config = dict(
    model='sound classifier',
    gain_aug_db=6,
    input='log_mel',
    targets=['tonic', 'instrument', 'pace'],
    stem='single',
    rnn_residual=False,
    muon_scale='original',
    momentum=0.9,
    orthogonalizer='newton_schulz_5',
    steps=2900,
    batch_size=64,
    final_lr_fraction=0.1,
    warmup_steps=50,
)
Rows from block 3 of a small sound classifier, named by matrix and row number. Each number is 128 + 24 x the weight over its row's rms, rounded and kept within 0 to 255. All counts start at 0. Numbers have three digits each.
After each channel's rows are labels from the 100 clips, of 14976, where the channel reaches its highest value: "strongest on" is what is common among them. Only what is clearly more common there than usual is listed. The data: melodies that start on their tonic, played by one synthesised instrument.
# conv: width-3 conv, stride 2 (model.blocks.3.conv.weight, 192x192x3, each kernel summed), inputs 48-95

conv.178:118131118127134124103128103125136164111114092105141123155141114122114114090117123138081149155174145113078170135113137165077152142098135127116131
strongest on: the note G; saxophone-like

conv.152:107131126155102084094100108141115091114177137099156145179119131111106125133130162117128153133098135096160142122111189143106121120142187094132116
strongest on: the note F

conv.140:132107137139109149171086109153162176137131162142119147182107156125150115151145138103111143121119119131111147128100128161127137167127096140107135
strongest on: electric piano-like

conv.191:126061139121118131120130107109113116169145059146090152162116139101111113156133103132117102126149104119165166094152178133193106151139109115132112
strongest on: organ-like; bell-like

conv.22:124157174095109099123161115159134107156117167093140125153154148151100193106149140092101120113154079157082155065126085152110142161119123123084124
strongest on: the note G; the note D

conv.162:144132131123173135103151122165109129113135101164120123152109138115165118114121149167163153160132181098145124104130172125087141122154123185128123
strongest on: the note F; square lead; tonic: F

conv.74:133137095136097136098116170125099130122124143146113127113122113127169141118058095138122126105132138095114101115113088148144090113077110080125125
strongest on: the note F#; the note B; square lead

conv.175:154131069173145133108120170145162110119141114119139119151178102124131121162145101132156151111101153122136105111130102106138078157146149094097119
strongest on: bass guitar-like

conv.184:077098176118165142108099154109120144131132153147135117166143148145106119149157118151132172120117128132128140127169170107127081109138119113110130
strongest on: the note G#; pace: fast; organ-like

conv.124:151125123180103074144164130127103140103137138136143125139131096185112122160112121103121151110150118134117137092140124120205121142123176140122092
strongest on: the note D; harpsichord-like; organ-like

conv.133:147148160118105097153109131112141153190141104105150098123121107124118129135098121110114131079117135144115136178108133173142110090125140088126101
strongest on: the note D#; trumpet-like

conv.155:120126088152149144133153074157129159138097106094103090112137143114095149120120089107151099110137094093155085148124149107146136130119110153170143
strongest on: trumpet-like; organ-like

conv.166:139145124127193123135148135129108155125133135123131119159128149168125155170121141138134110126124141138141092130128114135104138176127153138143117
strongest on: organ-like

conv.41:115114133170115137093146111151172112140153104114108122122107110105167111174057107122112180160125123129155087101165105166134138113113167159120136
strongest on: the note G#; tonic: A#

conv.35:180124133154145151156157147172120109124112078144154116109118129103156138144123115132137100107123121114110096134163166145164103153141085128113134
strongest on: organ-like; pace: fast

conv.83:129140143133133171107144167156113134139149122149152153184138154148183143166156121148101140140160098115135141158139134146111107127132123149122117
strongest on: the note A; pace: fast; trumpet-like

conv.187:132141125123138141134080124076142136125120095103072135150137126153119109128124130136114142136138149141145105123135216150112152151121117115133125
strongest on: plucked string-like

conv.190:117127128106128116143108111126161114123165144138155166100152134164110127088113153129155128145113165112068134127116138164148160135136070151154138
strongest on: the note C; the note G; tonic: C

conv.85:068183118109141126095192148113107091108073132134154139094147110167121148109136111141106134114135113101097135158124140073144102104143138177129142
strongest on: the note D#

conv.183:136108127141124142103132077187132141113143084112146097134122096102087138112174129135133117163129133117158137133107168133122132130135106160126131
strongest on: the note F; harpsichord-like; tonic: F; plucked string-like

conv.79:139137112146128114138176114110126108093154090098081100152160102100140151151156121078101108146148145115144129151136168120113100130116104161092095
strongest on: trumpet-like

conv.16:130149129133139128184128152136135128098128186118082137124121136117095147128125127152092138138130109127173132111098094162100147133162142100118166
strongest on: square lead; the note G; the note C

conv.141:112064083123107126103138093119137135118107108120159115135119122143181153144106144097151154108128133135130132161104162154088103113114159129156144
strongest on: organ-like; the note G#; tonic: G#

conv.172:139104147092157175129128127131122139118132155107122135144152115114126127125112091088161136104158130086131123140128174130146145157128109105072147
strongest on: the note E; organ-like; tonic: E

conv.186:146132133133145110097135145116141146142140155156135119116108110074133124132099151098128134149079134141140103105083119084123143099111136108135127
strongest on: plucked string-like; square lead

conv.75:119142105123137123107149137128159097137121114127161122094118150167104142184098141115103164153131083136161174139147155144106087142122094100143142
strongest on: trumpet-like; organ-like

conv.8:144127126102129128110138162150126138139093094150165122131109115126117137111146094187110132126098143107115119140136118103154141164154186153147136
strongest on: harpsichord-like; clipping

conv.122:102047120129159078100138112141148114145110113135138115148098125134147097081125116146071126126146145134133167151132177117131091137171090120113166
strongest on: the note F

conv.167:138119125163125136093086151156095179143134152145185093202147133119136155125126109149120119141158125129130111100115139069141153135158109129140103
strongest on: the note G; oboe-like

conv.37:114096162145199128152068089134146105119135083097159151111140134117072153112133127080171144120123098095152091104119089099150165120158114120166129
strongest on: the note A#; bell-like; the note D#

conv.134:127157163116130144118115129074135115098107135123171147114107147072113110120152143132125133079129101140110119150119116161137110162131105115127159
strongest on: the note D#; square lead

conv.119:110132131095131096139144128068126123100112104111181121113140163110115153136141160157148123121166147148150165149113144099136117153098139133131160
strongest on: the note C#; tonic: C#; square lead

conv.89:129103110139107102133137102144116154173124137166111161133114099102124154122110077130105117167108156116124086102106144174128132151146115091149145
strongest on: organ-like

conv.3:123107122135099073100139102149129112137120104141086137144125151116119098077151110080134108136134133102133124073150082146124143133150121153149131
strongest on: the note F#; staccato; plucked string-like; tonic: F#

conv.40:159102157122136126110096118133143135114123165137162141105131149151102137081110100121153200092129146106130136126152110182162164123123144124114171
strongest on: the note G

conv.52:116129151142112122087088158123136145073164089138093131112129119124158114152083104118147119116109105112164119138122128090134110115116167111140115
strongest on: staccato; trumpet-like

conv.158:129114151122128130164106135132101162121107115146143116085130119144067143131128095092179117130165096112172167148122139113164147109115101143135191
strongest on: the note G#; tonic: G#; organ-like

conv.1:142147118140058127148119121098110128102114068082124128137127132124111127070145163135095141109167091112133104124125116123126153148101129131140108
strongest on: the note A; horn-like

conv.45:129141119138110131131155132126132079115086077095180112089086089103157147150160156160141161104121152128138090089135148132109156140155144158107119
strongest on: the note A#; the note G; organ-like

conv.28:121134162125132197113135106119104111071117060128156126112150106088088089176124126122133087095142165125153131140107124154148118135127148154095080
strongest on: the note F#; square lead

conv.53:168073139098146083081164137109116110130154104131117157083138164084109095165118125156126112121121156126087128117173100144120114115119115104101156
strongest on: the note D#; pace: fast; bass guitar-like; tonic: D#

conv.64:129143130131068129129112141142110100131119137128159128127098098127088167129145106145125159091164172158112090151084110138114123124124135189112096
strongest on: the note A#; tonic: A#; saxophone-like

conv.93:094118115139135132143126161060112123103083123129126126115146085147130126098095108135107152147102163129074135174106086130143103119057073147153173
strongest on: the note F#; the note E; tonic: F#

conv.130:089119130125136118063083109098094149141134106145171111192123147138130091100137163132145154147119148121139149145147154149112142132141163115101111
strongest on: plucked string-like

conv.176:106126137116123132136166148154097106167115101106130159124110095136189148138139133099115136079109088110145129144155142133157168167171148118118102
strongest on: the note C; organ-like; tonic: C

conv.157:122072105110201143139122153080128126117140129163135102093145119134119117132106147115115146155131169137110140095088169081110103070152121147140134
strongest on: the note F#; tonic: F#

conv.44:144131077115097132127113142150113151124130122141153138143117125096161133131140090115132120129114056089115117164146117157154130122115157066142179
strongest on: the note G#; tonic: G#

conv.55:122127133113155137107098117120186142156114141164122083166111137126131144086152159122117139161190119155136165137144107100160167130106123096094117
strongest on: plucked string-like

conv.142:120092107101162144079198164117139122127126108137134125133125110103139096152108096163094144147194149126162139143114158162157124108140130175124106
strongest on: the note C#; bell-like; trumpet-like

conv.49:153145102117084152109072086120162135120100112101134198124155101161125106085146150163136184148123137133149128109135149165121132123170148138078127
strongest on: plucked string-like

conv.39:165138116093161112142094144163123159134108147088113138172143149131130086104122172119106145112121135192121139140134118096146175108112098116145094
strongest on: the note B; organ-like

conv.115:118089200106151136132122137111138172091132140161109175143122135117075139134096086124146113174149130171164147128100162089159149118161066113097130
strongest on: the note C

conv.151:137129100125147131095103132134105104127121173146101135088103094178117123088132100081163070129122118120146144092171117145154116115115139113156142
strongest on: the note C#; organ-like; vibraphone-like

conv.20:090119121126102188098103156126111102099126140163142142146111159139127174161087115167128115133142155125088129126125185114106144147157130105145111
strongest on: the note E; clarinet-like

conv.100:139099133120128129153096118107117148105146091095133169177111157163134172116111127132155150128111093104132140163148125175129141158120124152133145
strongest on: organ-like; the note C#

conv.104:112114098085124125112102136146086125165123127130147119118088146165161126104163155116128120158105142100130139131139169119128086130141132110103074
strongest on: trumpet-like

conv.144:165122163139077095104100153102120172102144116132120150106130160109136116130137113154139130158131123118156106139142102135106102089164135109124116
strongest on: staccato

conv.164:144117113140120140109143101121112167149168109149134070068133105146139119147174148114187158127144078091132143133119175086103118121124152135108048
strongest on: the note C#; tonic: C#; clarinet-like; tonic: E

conv.18:127164129192150104123108107115095142093091111148152153118119140147123121146131135145119139155095126080129090138093129120116138135153103142177092
strongest on: the note B; pace: fast; staccato; tonic: B

conv.126:162141119111140146157144154138124108081139128103121148114161142066147187073120138089155153091089148121099106136177171130125112124126148141105143
strongest on: the note G; pace: fast; organ-like

conv.43:121111140153092100131211118103165142152150146121088140098143113140091103137119136131082123111124139110142173163129107124143105108116150127141134
strongest on: staccato; square lead; organ-like

conv.161:140084135168134141124232102110153124120139096105133112094094140136099106211155137123118110094123126092126149136146132158103104130131163096181091
strongest on: organ-like; staccato

conv.105:151095107129107126125157138126149069115112129130062133146132149091109109085109128127108115121107141162105112131113139146128105118096109191131147
strongest on: clarinet-like

conv.127:190119147169128102130206126133122070098143146144090102153173155135143117155120163150145112080106120127098140144126101149111135124115111123113180
strongest on: square lead

conv.82:157143105142130087107125083151146116140092155113145150087148152165131138104115116109134122171135135097090133112118130097153126138127129107124143
strongest on: the note D; marimba-like

conv.60:138090131070149110127127138134067114160094105087107098117136090141131089157126110099119135131144130132109130084117123144141184136118115067110103
strongest on: trumpet-like; horn-like

conv.189:114133119142126112104156128074114143108121149124136112153134114107083132165154113101127154088184104122154122105149110134152149180114093070122179
strongest on: the note C; the note G; the note D; pace: fast

conv.46:087134132125147080114106153122153166106113106129076128121100156147161102143135122149157120121151138131117132092119113162114111116121164155111162
strongest on: the note F#; pace: fast; square lead

conv.95:131132138124129129129116137152144088120131121139105079116123124110075118162146159106098114122119169166109173073120118087108104153138167179132165
strongest on: the note F#; square lead

conv.135:110137150142083166122157152117100162138135111149114133097093139151130109162128109194179120133114100094142157231122142135131092126139123105152115
strongest on: the note C#; tonic: C#